config.toml
dataset = "drum patterns on synthesised drum kits"
hop_length = 160
method = "simmim"
norm = "layernorm"
head_dim = 64
fused_qkv = false
qk_norm = false
patch_size = [4, 4]
optimizer = "adamw"
beta1 = 0.9
beta2 = 0.98
Rows from block 8 of a small masked spectrogram model, named by matrix and row number. Rows with one number belong to one neuron. Each number is 500 + 40 x the weight over its row's rms, rounded and kept within 0 to 999. All counts start at 0. Numbers have three digits each.
After each neuron's rows are labels from the 100 clips, of 14848, where the neuron reaches its largest size: "top examples" is what is common among them. Only what is clearly more common there than usual is listed. The data: drum patterns on synthesised drum kits.
# gate: MLP gate (model.blocks.8.mlp.gate.weight, 256x128), inputs 0-127
# fc1: MLP up (model.blocks.8.mlp.fc1.weight, 256x128), inputs 0-127
# fc2: MLP down (model.blocks.8.mlp.fc2.weight, 128x256, transposed), outputs 0-127

gate.52:501502520494511512451549501513461544537515514511565466520491545536453473525493501500518530477531461516569498493483547480529516477538522461484400480559537471517515510413528463480455502463557493455536468523566471430494432531473486443487586479501536491518467553471489492498510462537458476539487374502470456561469505594516530454547381536516474547465501511502493468372551459478529459534521
fc1.52:532512514538471467486397551553407535524615501540514489569469495500558515509464493488521513456428504494504459486523515498483468527595416453431489465511493518514491493500526467477584483553570537477455502435476460544522478460524521442504522433477481525514499488527498492409461504479417433500543495473498527521526547485477535520560521492516508397559516501509573479477533548494564486545498
fc2.52:424482526454534536502511375515532502544451506428491558490554506531451436458432489491537507469510572554484527514490527411522548531478498561455554511445470499470466519509490530526506453579542482519420479485513527473541550492492482571509466536508508502445454480493510502511528551466528477487431552483492521440527490457557534520498560570433511484483481505509575504503519605472431512470560
top examples: high tom

gate.72:470482513474544518455523437590510445529539445554450521539503521480452447490501466502509483522552460501477498582532543435501464435499529496506532516516500514517485581474521593443481482521462617461457529530561517577575460479474493468478522448465506414497425529514529513475458481414528465499525478511541444520519499501445416561481522509470489477479415557479481527493453502504489514563523
fc1.72:440530579574473487517481499451474451530468497526455468518504554422572520522494493485517477469485483497544491496473474524512439545578480451502571525484493516487506522539488593478509492449523488480552493488458471518535501441523524473561476532394497551503576469503478521496472531442501506462426496454461477515503454491458485552565512506470552506467492457529561489349500508525527597577497
fc2.72:513436489484517539533450442576526451464489471484455566586507528496474468464496522497503556497516515464532531520500535509446523565459459470576479506487585537482541471546463404433469474441463468501541493520522483522513534565465445461494550516577513457536479512535484507512607522485541567463472421520442537448473562472554504537520558480452520476520529515416462506542493553470451487496513
top examples: clap; open hi-hat; clipping; text has "clipped"

gate.32:502455556462506537428474561589473487485519460491556504557500487553483412456453538500548568527485477536520470481558487555505568499516452521446502491569494473505514506484507464461396539525492494549451450393512488549446551542490519448457479434569554485525477520528495495525564461464455541556487468500490516488441524470453521486537494466480478483578540527474493482540509532477424416469508
fc1.32:492519523490493496464510525525505459478492509497482571540544494504509465463477485496492587491519539461553499504459518534531511495536467627466563483486452496495475550437562499371458524424500533434452445552514417497518556535486520470505506490556593508479493514571457506518485495492513436493492483513501480538522434532544499479433511523463537519445492457480427394551480530585492548505489
fc2.32:548565497454404439545393521544504444521438488471564500417561474488485478454560516531474474532524511565523512498490478504522509561478483436477461501420487509498561504488490558458564477522564490524551503527487470565503485460513510500466522502573510533482535504501513553534534485540508513519490493474554542598451497483454480489503474436523489534526460529381502457578485437448537461491501
top examples: rimshot; march

gate.82:452492590432510524480450523496482449545490451503569471497569501527468417515493463512553558507498547500516492577419543547516515475562500463466497533512553545490485508539488474453552543521436566457503502505477453540545450523487496410530523446408523410474481471436534499557448551497525450463499526533541484520490495557464500471568517490443561522490464502478493535450535559500523436541518
fc1.82:428487513533525534432475498565520504472497494497503482500443575499486406511434521475461523538470591501524508520507520479478515460564489501525453457556540539460537480546476595507461431539519475476504371426532519526519496562463498576546518540464510507516493492544467511480539506418550461481471543541520460503431508505482435520537591488509503553460461451484453510483478559510463568512485
fc2.82:545576509553468493558533539409522543549507503521475490419524484478521560505548463542494480466511446503484484491502505480493510471505523464451491524447448482537420514492513356483517545408485513530495569512500553467498409475487514474453574461583458509516561484485519482560512498519468530518525501475551512507536497497471547496519397440441491516558528529533543486442442439516490486550497
top examples: rimshot

gate.2:528475531482501504506516484496481404562535555534517562463541427503484524575490480552486481511459441478544505491401499556547531559468573413456538532495530545500501517412523492473480424451508569458481510543538529470521458486478500436477547431517480470505495478536542486467539497506460491499577470480569531523499507505492502526568529540401499481488481556509495436480443459422573491504535
fc1.2:485588453533554471537447515495559492483504411461465492459544517520514532433548505478465499506548536572480563478484563544495493476468458512528466524483530468497468430535451499510588522478530457534528441490487523438478505495498502557580499533559447527465523465535470506449571533476516578508438466503406506485540555494520515497508504405609503489511474442449481495493481497486455555458555
fc2.2:498457516454480436506569470511457472438590574523475534523492497499487524530482445518503516452482515496451465500572468494547514516518506543454544502511485526502496538523531588494456476491567519435394507488495496563556473482522502473410482380436558457517465504476518453514455490498452471522469521511549517480417438537470511540512544510450489456490511559575497488509454559572562452518502
top examples: rimshot; march

gate.232:566557441460587528520500518560505511464504478556425476493587478489446547447510498523455531420512550478449512482457579495461426502509501481493557498474497485516521551525500498520485463461545567415453556533526469517558420451511486510499487452468483463509457506498476513398530509517555426497534576532512510442492547555543466538459479434470511490512490462478554502479531515504590521540495
fc1.232:474465525562499531433579536403479568503571590458509553482500551512512539558523505510460471539492486514503531533512489473500473526508451396514474500513503514470507478495521512535503572503507510435501553490507573448505530426410517483515508486578538511488525491477483518589494526522507449476441548509451465422523484469475469590494527485522495458468414551460556538459418488510508462457506
fc2.232:608504507509484459482487461479504485506549425557497464551542600450496499505500491525450492482548534468486493469458569480410413428458579549390452555454473509533507507531506524511506503457518508477482452542530482565470487503486513478458450478477426555506513493479438494490558480554490547505502522516512561514476439544477507542465437557500480508474502459535442537569540469480494577529530
top examples: clap; reverberation; text has "room"; text has "reverberant"

gate.162:466526390537466546481441538492465560493500514459496521429488545496535482506467509507560526557455444481529481494537553511469462492495492541458436537512483483462450512503473540558500491445427479493584541517483561505500497464504501506524585530428536510582504495504437542522463485474569527488485448442596507530472522547527444569440446462587498534475549492463447541472452550557509487526497
fc1.162:512498433484557592420458495506473549525444478448542482473505489556466411461517475494462582568512489519548493475501483537515521497477519514476393513552522508502563437529507481459551519494500514545510494545506488494489503499496493531531572490504489478496487517454499506501469467398521473498495477555534553462588601492527450503430518470568507526460487471446444570399495510539478483452561
fc2.162:509489516462438484508525509461493557436513561532482499539498405516506585477531475539488495445486511532419464488446441489546465489484532554523456483459616487501517474530525550485501412474485519539555555463488524503438483487560493544518581506492513529475486518593482564463492427538506475499545429517515522505506529542499556509465493509519507468545530507476540478507418422390558502488538
top examples: march

gate.65:482516522525516486465529528456474474529591554512522543499531481496488553568509494531458486530440514489487510533494518511584490479516448459530518440509517477510551468487519434515528575470473565404485585476499553456525503453471511456545550449547504480476498485401492488549463526494626447491512533507446444512527484521454510581486546518462510505482429561446545536434469439508497446515446
fc1.65:402504557568449531525611524504467504530505502456495483407446424547503461521474523472503429539430469532459456511479427491450561488505506492546491502525489494459535443519508393501477541546506421544550465473472491456463536503521495500591595518539493523526561517463544511523527495518476582500517542431467503537503535468493502523522510545461496490520535486516447491483467548504452448532466
fc2.65:407527515537473524505534520491492509500454550462516521399546443552503493458445543486494422541403472546475482521517459463530552493493463502552570472516486516475526487440527438488450518527432506528572475449482510450524545439503506466510571502550556483507559507514579483436462522562486516490540499422458495485545591475505494459534543521528508549503487511402456485467474503487513430502461
top examples: white noise

gate.212:404506458442494558514490572502507507585516507461523543402493437488510554476517492438495478512463468560539523535489471523443503565549475469570452509595505508478504520526493495480542522579549484531566521491470497491494556450518495493537530517443517540487616481508512499521503529465559521487408489475521535406513538448436511512505531461502517503465495479548490502428451497562487430450523
fc1.212:541428554487499491418488489439465475416578468498502487520507467518480518492524509510546495574498539476519483509504453502471572559520459556420537484497520526538497434505454517553469465502481499573485446541467446543449524537509488487498401505465411464497526511492504483519527492456397480485517469457553542450445518513489553475500564492527507464453553513505479553609569478523503572455471
fc2.212:493487485465483534495537461537484471512443483521513501470516467528487405554446475475567456489482578577545469502599523503521519489505471539486472507521457511512474503526499568502462506658451485514464530487467518572519483555488500494483549533458538476516463514577525494442428488455510454498392454504541513552461542487496485504497540514538514550514455523392473485529467515444537478447441
top examples: thin (high-pass); quiet level

gate.165:502523464487600549549560536586546489553492487518486472444460459514437503525501469529457504454525515497442485498465558533507524471503437449506527559474505505461521519545523456512500530569472575435435572524509516506580405500493499474568560458497501443491478479499527482426519540480510427482512556486507494505536541540557434544519452441466534462518459516489484430459480480454585469526465
fc1.165:494471475438495484513458484463498533480483481465583510544494496445515539553546496489588567510551512500588528515486544541481493468565465466519505495527485498543532504533481486467542504546493517532477515572472557542471511492502487445477416487575519530493439512499492503562436527467540441513402445459532542427488473472507443474493527516553504432564455607421530493470489484426494503444566
fc2.165:498470490377495519487495469487496527499506505457539509554488496481502533562555513486583528470547514508608499510492519502465523511572475493529510500518484510530525438520481508419514503530520526521445542545470533506422540482509495424462409501548521505515431518505495510553446502426551399500467467463553506449526453474524485469464505503564513427534495594395546524497469503432484503461538
top examples: clap; march

gate.11:473527587495486464505528481576452395502531468523524508414450515482469468513532445553510451511527461509507499545450504510466513567480525468499474440458556493518565578512533450448468485388512527498531535504497494519563448533487506479504481478509491473451496466479523455532480519472541519486596478509571496492465437522381508552570496522492517489540473554485561422527443535458536500527469
fc1.11:426475473511483476526487569498466435540616454509448515440526469471500510490472508515544557490548566575525499547491492524437525519512456541577475415521541481511467492536503501467506468475512526562563540473474589506526488483546509504486451461482462521494548504480499501466515489444493582506488502461503494421556502485449494545439476378526475578456530516497552492516471472508477590503433
fc2.11:575509527481516518472531443518482541452421531471527485528446530525502424495564487482480502517447493438476492478530518489561506479517553418406493534478472515505524518497506524549444546514459456465405445544522473437486560519475504492473545509519570482501445505473493480524522512600493414505538496512472479552490475497558511484537485617507522391543479500485469483503517520510562417492570
top examples: rimshot

gate.236:545495505504593498545491491568489450541516529565502454431504430510444541552459447551472492485492500474450498493436518539485515576520520501464531525431475522511527518561508514450527448507540556470433553545505482509578465539502507472544508452495449485467390466512532484413473557485548427480552532514539499541519556516539424554513511486414528466518489498499509460496469434430530460516486
fc1.236:518509533545468507527495508536492484479445524495475546386506417494479428500532498490485479578517488524469511491490460510507560501403478457449498519468451539478585484560476561505563488534502443597477504522469506511461532525559463602559519535420518494509524515509535498459536472501422518491473499466518533573500552472547451416453490435506499475535510528529503459557456522436434521483528
fc2.236:507514513603482506518501515585506516552458495498531540393463463487459421498596482498562536561539498504493510500434443545482536487487456494541511546466448498462497492506495577500573441521478477539434480526469538535459459558510480588550544501410496502545490505530523560449545489491435468483488514482516494522493513468536439452497475426507522443555514535503516476547439512437433475526510
top examples: march

gate.145:548507502504539462550496485520475430477595526639484473451606419498473506518538492541495489485474548490495502480467496512533481498519496521433581489460520508560477456512481440464515446419468539478487560523511488447494477483508492483505469476500404506477473502526578481387518512547484460492604502508502544492520529499523472516539556525391496523513494541498476465481520439456519528529519
fc1.145:517488539524451499534526493462508497510464441444510543477541500523513512572545528475590476561543427517476526503469476542520505457529570529452533560464475460520511475506481455488592532500549494533451482566433475484439571477494505470462431511514465568511527509500488528509511485530470555508487468398545505548466472453473551526439388473502472501491558491493484419551516542510431594464485
fc2.145:472466506535568467515513528598535552551502542535478473544389493504465489526540490463455518502509548494425522522505510522438531514516474498551502454526493544386477500548476545509510420527517500461501520487513540533578452532501464575575474532430521466497431509536517513453495522401480419484478471591462478457485512505540441511522555486509510429491473494520566483506469467529556455516503
top examples: clap; muffled (low-pass); march; clipping

gate.22:579499557505557473512420603491526527479541549524451489506489470462499546483462519552489533529446564450439557469512492442483556537529489488515522471504522542467547482520449424533494449527489495491512416474498515503489486419498483575509424517544429529517573483573488480504533505552446426474532452546503488461494548498508486496491456461406532463466514570530438457531474465573516510488479
fc1.22:548493593492565517493516497515527522416540504443479458465529494486476506453574502506486509530539531509499538503520465411510542546550500419488507468488546483462526530461493477458532464526527480527494409512517504520452504420492483506548426491538458502486504508505475528576630482522621519489495434579478449394482501528505457536489522413451509504463539518488497461504498520495482508455545
fc2.22:529496466489532527483542495572522535488464525572415523528514549508518555530500499517517551539457481471501498493472512467506459552535555479526558516462469506464555544471465519500436441456467500509466442498467493572482578454475502493425478494525492504524484492550508521464561487470472644497484436548482465460472489455558588549475504502550508393459472463533509520528440390478543517509518
top examples: reverberation; text has "room"; text has "reverberant"; clap

gate.131:523487493425525521481548481566520501428563511560509486527517458547451469470515476460571471517532538490578494592530535448519446447533496484455430461533534495533496541446510473382451498475432567439471511528507497541552455520449492441460550430465489486480490530521509533497542484515514561491509505519523442499473570538479487510526517557436495439469479560490460521488493491490533470606449
fc1.131:415508515600515460491511499447497462605495541543460553520487568513526486526473517500518494461451547511534489563526523531525485567550448484487539539491469485481481548561494568511423564464476487442487484469468505528531494497458510454552540527482482543521503506469500514480468506471482452501456479463499462542504472529450508556547547523397477538499471424441535465349486546484485498573483
fc2.131:482584542484509505504477522422483587586538516467545502490509529482553485510450454518517473486411550481511481458539502521582433509536508554440565498463462486530425476488494532495559522582485469516519522481482440455470501473541539501508489493464538571422525456498440475555465571547497449484527566484522492529544493525509502414514418507471549519466527468565492487432504452489551504504437
top examples: high tom; mains hum

gate.248:512489520452469493510495536574448413461515511519520505459473512477459476467494463546454483527495450490506507551467490520511545555472522444500472396438535492504566548464530517463476485403501526508543520494520479516551444545458513490459526452508501453452450478532543451588484526536541510488574554489540525506505452513395458567560549474491530583469517500446556468524424514457586483530501
fc1.248:481514475441460456455589514489539527544640546469576521524498498476505561559499510487546473491473482491526465479495514499474420435519485514458533482518498450569462516492529454475472526580505541490464486451499490505488474514532532491512465403456551509492501496493505488416504488446460499530479578506576515477460515531481509474517400534419490489562486508548407495445563477554507555525486
fc2.248:507487496563544499511455463517456485528447420503458465471527553515528466451514470494491592496548503490495552518504539492465540506439508516548429538476575511452557578538474457499497500400490479529527477539511505456474512490460466587504572542509453482468534493471490487543557506548533446459562451500383458540496399457508502523503538534586519475502537500495603477488488513450502479486504
top examples: rimshot; march

gate.9:490519578550500538521449511523506496530503458536464539436515483481522478459499481493530482495510496513499522504481486496449428559572515481472542548483475544450521482545461612486429460475397542495466417431467554566518485445515488546485547487476424517530540477479519525439511509469561492460473507468581464521496537453425481571509542496453528520500512445444572553474464524490490588542541
fc1.9:464474547508473461553455499520471501478502413588469477504507508549507514501501513480506555516541441484500530507526461420455409446573553436476485502520503491459517473432485544500505477516459534449490481478497523468511498440491486474575557544550457467536567540523551524462426478485577513506566423456479491586508511467499457570542547572474478432472480466485533539437518467531523541539564
fc2.9:513501449479430550472510458543472561493490558390543359515455520484479549513495484541527491523425474541506484514475539541510549435487522512523476474509544474495511499507516639527527553471464500526583456501524494503521447510504503513541458467493488488482393499486503484482468506585489539507420539481453467545570506550517543432536480535554488548524468468470509444524478496488529472476524
top examples: clap; thin (high-pass)

gate.14:463547458500449503621492581532492505494535508492473434455504497537519550494529466542558468485595552447448465481501573530505525437539470502499481502476486471522462500522509483528575505459545462509463485443443484503508537489502601477434504514567529527466460429509461453482530551479454525517560493512489505451505453543445537491542477465477519420533514525495505357541514528508486447528480
fc1.14:525502512539458541594517444521475477493477509548421553505552452527512451421564459486436529497569507492479527545464386570552567554468470531427549506508506565485557481562431511502530511510484500505438498518505474542421497478521424545520483539559471493492493523514562502503487540495485507403538475508488516504554493457508487504495528464515548504488551511502505414493446516553519481434555
fc2.14:467512478440533527420524473514512474530530460471439542461502495407497419472551445491486460549492502466529530502424546585409548488524450493545505477506460544547627529422493503416565506570446449514517468571500515471556461530540499510526489495502479529456450508456460498468503488462481484520474521566464490486534499501524497464539430539519482512559435498557459488518462526463492498478457
top examples: muffled (low-pass); crash cymbal

gate.77:456543506448539551466479439479567450492382436461545492521510510498485419456471503453459536520527541477554514516446512494604495521517585438507519511523486506487540481503473572475502515534490537469501406578535487468516529493449479503521571524489540455516472512495531523571467493519598405485454447519509483518564491507504529535536484545491500528428435467530498553469500530555476486491547
fc1.77:487513532525455519563531434571519463431455479488463443473493563441517480508542466496511498435523565486448498487439448559524520439497509490512513529491493527546547558562506537489434498446446449503481438529489486532470475527502500518489493491569474540479510469435502441494515539577526504455489533585505481589482419516493479482605473513533553567523502455488471465435512569528436545446532
fc2.77:567478449543444469432599543495443535470574515447505455479497466547521523538557523520528464572495471519505477497521525491407558468497494457491478464521518527524492468415496522545514528512513529506527501489523499523484471488521501490479409458463479493581496502459522493420545455419416573516505483441548476511508563544512549448532453483441484476492512575575469513515550412495543481511520
top examples: muffled (low-pass)

gate.83:556479504479488539467445502557506503484445566458519419467465539502451499470503471514502538565530456536581514556505565468463530517495495436422518418499539513467504535514522450474458490473482515476515465554508465570560479521438501514454577446525532451474445502519484480621574506454517516504558486546509441508453529535433539524498531479478498512497460494485598452529443463461511432495462
fc1.83:557467504493475466536496550513482523476484534560537470486472463515492475615489514481494526507483524495481458482507447439478517534461536422463502436498484442520518467379537468492488497511571536472465498485530484520517445530455523477495464470476501500522505528501554524520476476486470497538606577495569523513448428497480477559480500534368459396481533541544556459522536481532550517560562
fc2.83:484494505595489523478531531529490463398568465487403592494493489487522575469513466484481444555482499506452537508532515514479472452540450534570554500492478509504469512541478549504546533475513493529499499467498501458492567521513488505476456544586551504503511473451476443465477529509529509470410524436456547454539514514527453432494462419577526549558517430450486531502504503565413527460528
top examples: rimshot

gate.209:539465494452496534464578457470532502419508498494502515562470469481485446504564446511477470575469467467515484471553445446493499543495457547510490524464542532518486458514512521470521514526449499551582440464504453486502540546492515563504425479528505475414452499503507467492503519528462508484453398571518583484540534486526522480484591591497537552416487541477425527590488510471504549487469
fc1.209:476484560533531506446542478505497484642570556504518521477463559516466508526514523474487475521484481480535502545501557464552508593584529456393540526500495495494465543479500526443532486520543497461388540494496521463512524523485486518619478468473523463511479518512493533462508495407527473501472494465498490473500463469531482510568527521413482474492418483586434515460525498480453519538473
fc2.209:434474489573538488511476479508507516547472460519486412512503490518490550462505551484420573530521532492590485513541538508419583476522454533387487408520485497544470479493493544527470533530481518486489493487511517460542481544513502440599546484491526492530429509455504536479517481507518411502480435524474473531531568548465530519519497540476480461509487530389591481492540529483441474503545
top examples: reverberation; text has "room"; text has "reverberant"; rimshot

gate.73:534557460579492443537446561493462436528533584482484485473503543468507542506553522543552458443462508506447475484487567550550489560495463554527493481453483489515403497513512518527501489425485460521566531472508516430507539468467516452540524497555484510545520506455499482432544496480536504549523542418479549512452509520456576544543433414483448493501480464502426434472452542433484500506483
fc1.73:536501514492544478472526534526554589515552502447554494505460499509467552392514551505520434462440469497514474481514503472503447488522565454488467522493506468488514487407543440505472487454539528505480464470523546481476493527432523507567548473571508494515467543556516531480554415547456481564445392496503511380452554484521474529495495544493397501528488535475494513548510457471516519544470
fc2.73:454507511456482499505543524469506425547476529504518500444472476394516507516585477481460530528456474538505498490440502602452513504524504545509526473525423500524527563481545475504604508534487491525565417597483488519506517509504495537497509486450526546492481510451455569524513503524489468474398501557515494497477506543470528527505434451454522488524468432577484495578382487451522533516483
top examples: thin (high-pass)

gate.5:415496459498546397537561567424525398602507575557522561459523453545505529541525472492469439490464512527467505521491544507603573474519475465487502557559465489514494514504529438461522514491565475511463548483448522451525560492497562554518480487528499531446510459496498467442526527447519490533456481493488501467560473481508458477510543478450509507490484564530494414512483531462473455520490
fc1.5:529443492499512493484521478480483483519583505481563529556483516553446455454480538499488488501509461548474470491539526531448547451496482571544484480545548438470479499460551550512428519549480549464492539395519528450543505551475545474513471428524506478528394536474515513425511428461491552584574527439495505550480502540500471506473484485525393484503482531480455491526523517382514495535499
fc2.5:502516481496514513438461456498559481456573488520482489442516493453496450397519437470491403471496409530551545565495533592498521524525489496524576564563521521509505521447496517457481473519499503457510512515498575571542466542514506509451461504538456476556456515474503541522476492502420492501514534518480501510563562502509419416471426579438520511455512498531436562504500489519480497557469
top examples: muffled (low-pass)

gate.218:574534502517529503453520503467477525520538450486455583528507449470541504499457499490491345496422531461466489514469487554474508521531465539422509576484487541547521515511458574438477524532522487526382463551515519502438536472526484537471463498533461527517522495492484549474541484494444465463410536486505499506519553474537466493496522493555520564588542532479403529485510512502532480479565
fc1.218:437531484507543496358491500518522504599532449556536556499527514459494398445527498463534474558467509498506536529440504507453513458520461472510475520512571520473516528433483578433534489538502518535554436519518465526507500571490485504569470507441518493492438510537507550446470496412518450490440463462490534510487534446449430538479573535521502521488472510465419544509515541513525526512495
fc2.218:501552596402528435519506510408475555519455573488520531489533477505499515494476507503525484427512530516468498512501492411486439519569528472576557538526504522490516468504520504468472536495521537502502543415493449466500488492510490527546474485484516494418495499474519435524444496441470502503622567492591451467442481520450452468510505511425497514492531570490520469503421492553496550542452
top examples: muffled (low-pass)

gate.115:564527473478514470522595479524501467536525532479479523451548487468504554571521466522455459450505565499481476464448530579627483537408545541434465506473482458558491533482538396530535423467545472533465506549508529480498510531514527472472479464484490546470449486507459455444565493558468529533484512491468559460499458541530493561512495463492479509551533543530417448509448519449524495500460
fc1.115:495488453467579451528478500451500466428568484473497532523467429484475499481492535491518402482478547525560511526507518460570415540502567417539520438503560493489492476447494464414412446494520516475546495518530548461539473476499480530511463476496443492526513543533528525446472457543537524536518459418539486486513527528489519515531515592498430567563501473420475519500554520446545461542501
fc2.115:518511463396533547415560401470467471477519559422469495557491474505495495425457497485463486424506575530514502516463520450554461451509554538508453471493594488524554496473500458452496534543496527476555554541516491496517495515514504591487469501516524481474511517425463509566478503546504500503526567489523451446545451473528513481460499574540493581518487454402496496507489547482528439483505
top examples: muffled (low-pass); rimshot; march

gate.146:535510434519504522481503465503545536551460494456473547500497465524448502503565467447483475517511506492474583504449541506500543465368554495556463517487515550496549467475469539457526478537495503533549569512548491452490559574465452558461542554528514473511467506484466512456529495507529465483386500513442495489542561443546513452426484447559526484529490527476472562525497473481456523447620
fc1.146:497481533515446455568542528453484425464455456468453438535533523486552545515498487491517550459473554472492498470476426502526556409495492493471535551457445514545500480573485397514558494469514485543491456492463491497453545431519492461505498542555439521494608477506484501511533518589421534470523571478415547517488507446515470525504514558536533456517560534517528450487503563545486539495478
fc2.146:490478449522518442528470530535510425487482468535413466484491573498524570465484538496453553564520436404481493509566485548597521471464531408495483462485497508496561533455479491513515451504588541502499508517476499546538529457477500439474513483583456474572574479552507499490530493472531526495462517482483458562509488492502499527517505525521517454428501454490561496401529522529419510560561
top examples: muffled (low-pass); march

gate.201:482498458512470537567569505519492475465413505459434489503508585440541520592532488483545483565488593506491531511543518518507534456407472469466479482487480541530509521567481510469595463533487462522468511545480527512496508466532498543433561549446502488499492456517458499521521536508467464447435535521484464575472442491513569490426461454453541533449492557521519538552474567449439536512471
fc1.201:525567477546525488568508512543479422477543442451488457510554478494547589519501476528520485529521474507439470462461503566488487516498571573480485493500496472522472486498540434556492442479559510555484479477483539503528514480533518433496552475579493549496460489502509493391468489475467552516484494441443593536520492466507496585495491536535487517540525534492396399487479482465522590443481
fc2.201:570497492504479485488562533452489516455545474501500497480561497493532536506525486491503400456466460504474523531458586496394511509512520511477497538515426482551526572480505477498489583514513492477469476511496547536522470559511498496439435510505449514526468508339491521492439480481467568501494481460518553442491436532453513520461385516435495558528492520579471498536529489438541510519493
top examples: muffled (low-pass)

gate.208:422475502466466519552422480538561501441531522460484519489498442466485405438543483497510476497443541522511533535564449499509525502538435494523630477555578535482512455555454573506496459509472537488471429542517521554515457448509470540515440506440474478512482526605560538487466502559505455456496468503505468486517527497527437502549484473452529556482544514437509505483468503560487537554475
fc1.208:476478477531519523456509507446495491604525541526514535530471515438484477550532485533496427500436543494464494546515505551570446531544454530486537550484517503473455587528478479507567489472545458517451526539476524498515528518491497439555474492395514539466454483435507460506561525335525519491475485508435494466509484530459484476587565492470512562554478492512502477453505548429523476490472
fc2.208:524511484497484486475564495440501481471517574463573498495432471500496509445528517509477533487499475554484476493422485486606555438493437559563504474453487475427510476526522605483581505570447502499494456443486503498503443507518498545519543452450471555500520517422500535548523481565468471502465501507517507464512492525498442432488540504514487579519513552469517504515471656494526462506459
top examples: clap; reverberation; text has "room"; text has "reverberant"

gate.223:530460504498472566506456491516538480444607432557435412494494493504497474500502478498559523489493555530485527551464485497424554472574451553473520489516525528514458470559462500522534517479419513462459393426472455581494514452518479491506524492438463510496579496546486510455554515481505456440551498472568492462486558520484463471462547442537537461474549522537454453521515523545528557529528
fc1.223:521480590459541482453492496542437522489476501498539514508556515527489527508562486513410488522542423442421521504427465492424453466475549467473442452479473532542521487488508505556491521492458501507548519449546511497475478593504472512457495489516522468497437489435422510560499499520547561476492575465543536513468440513568457581467473477539526517539522538507523595581515529571528497498551
fc2.223:554452465495490458483560542497492465587513469472494502486583512504484571498526520497528525515556529399436523523434517488497445466466554431529396563471513450496512552494516476520571486501561512449561521526511487496533494495499484480540557517545432486487526486496496530471563518434541480477525432525485489517477448528514502559408497397415510535483477439526496544534503570490460496531540
top examples: reverberation; text has "room"; text has "reverberant"; quiet level

gate.102:523548460521503503519495514511513424495507502526442603432557484446552561518553476503432431523512457489433510517500507560520433512466496509533507476486465506512492479534494537517586492510449529489460578533484472529523577457502492491526453522452507524478587469563485522488533517455512489455481558422507551469532487446506392553442518498464523475545487566518455461491426537496478609500519
fc1.102:528523490520435517535499560531447484488488513505461402478501518491503485610453507495512565420442564517475534492490521522463550491554416501554492499500481518523509509550495429519515521530560484486430519541481481522495507509509507409450588522455453518518572484449508486504574532496445535503515547535442446470462538518486576464492549442495510468581500513552551431454517486437507461458446
fc2.102:499521464590584531460531481567538432535549491508491538479421508491536589492516484487502463544528514466497499508479513533519480486474533462493458483502569501528409521523496544448570421518448492493575508480533459460501531466480496443501353529481510494452518490541494484476493518566531491485474551430555593533524440411532458546484488450495516486466490477478452501514538438489514528490533
top examples: clap

gate.152:489392472455473532511429491624499494508503490455566573521500521500463492516518500513505471570501488539477495523493540508462529501435540472433484442511545451460497437517511500537442502532448565464435493550533522515539466484480478511521475513491539437515483520548565486484435479470474452516511478485593535462398522515503458509465522510501482536452483463478441413603552478570508516486548
fc1.152:516500430503513523373578477469444531513543563507531465535513492466480512533513472514542525508508582490458502491485478515421573449528452578532429503477547524555467495452518584462547521490446438521543488546534412481490485570521486468465486505477552495478500518433478497482517524564471496502533533473548492510483440522514551418491460441525522559408510520500458482494533501528512438431491
fc2.152:461542485505608532419574477585522487503464533534437480505511546491492427472467531502507459479540492481439475500523518541474496527449534561513449480503523492531481533513492528457592423531445484470421501498551469382494520488459493437495439486512453479481464509487473505538494508556564470492483552563446521486505503435542468542487521535542500489484478589544526491545509582530499478519584
top examples: breakbeat; bossa nova

gate.193:470495563528480593501458485438489449404503501412524437473538568475493491530485488506563465535483508499540511536394523549514472540600536472490559452487545512478471423506494512520466520470466488485520479411491551522505510517491495468537601513495511489507466497560471504511466509491548480488425543489571452525510520496527534529555597539484487575459439439435452519510492490523509518474517
fc1.193:522459532474475574456436451536462489468553537524477481495424593471486475544453516490517525551519449516594496504544517482459468492480509519507510460522521453504520480520511557539506470546540489472513522475512509579465524479504522639435491463485496503525428514492480491540357472493521477512523514496559427524429465522463539521504556523512471490438458435553486555543535566496476462506537
fc2.193:485382567476498528489551565381493465507545527495509434458488541510527445522520499490498465525540453476495508505481482483506515518569521440501521486513626482495512460536496447502493491515564490477530549364479537513501517480501501461487522497511513494525486502543503460521557471424568525496454444517472498430481512467542449573534500459461506436445521584492499595491480521479506487546529
top examples: march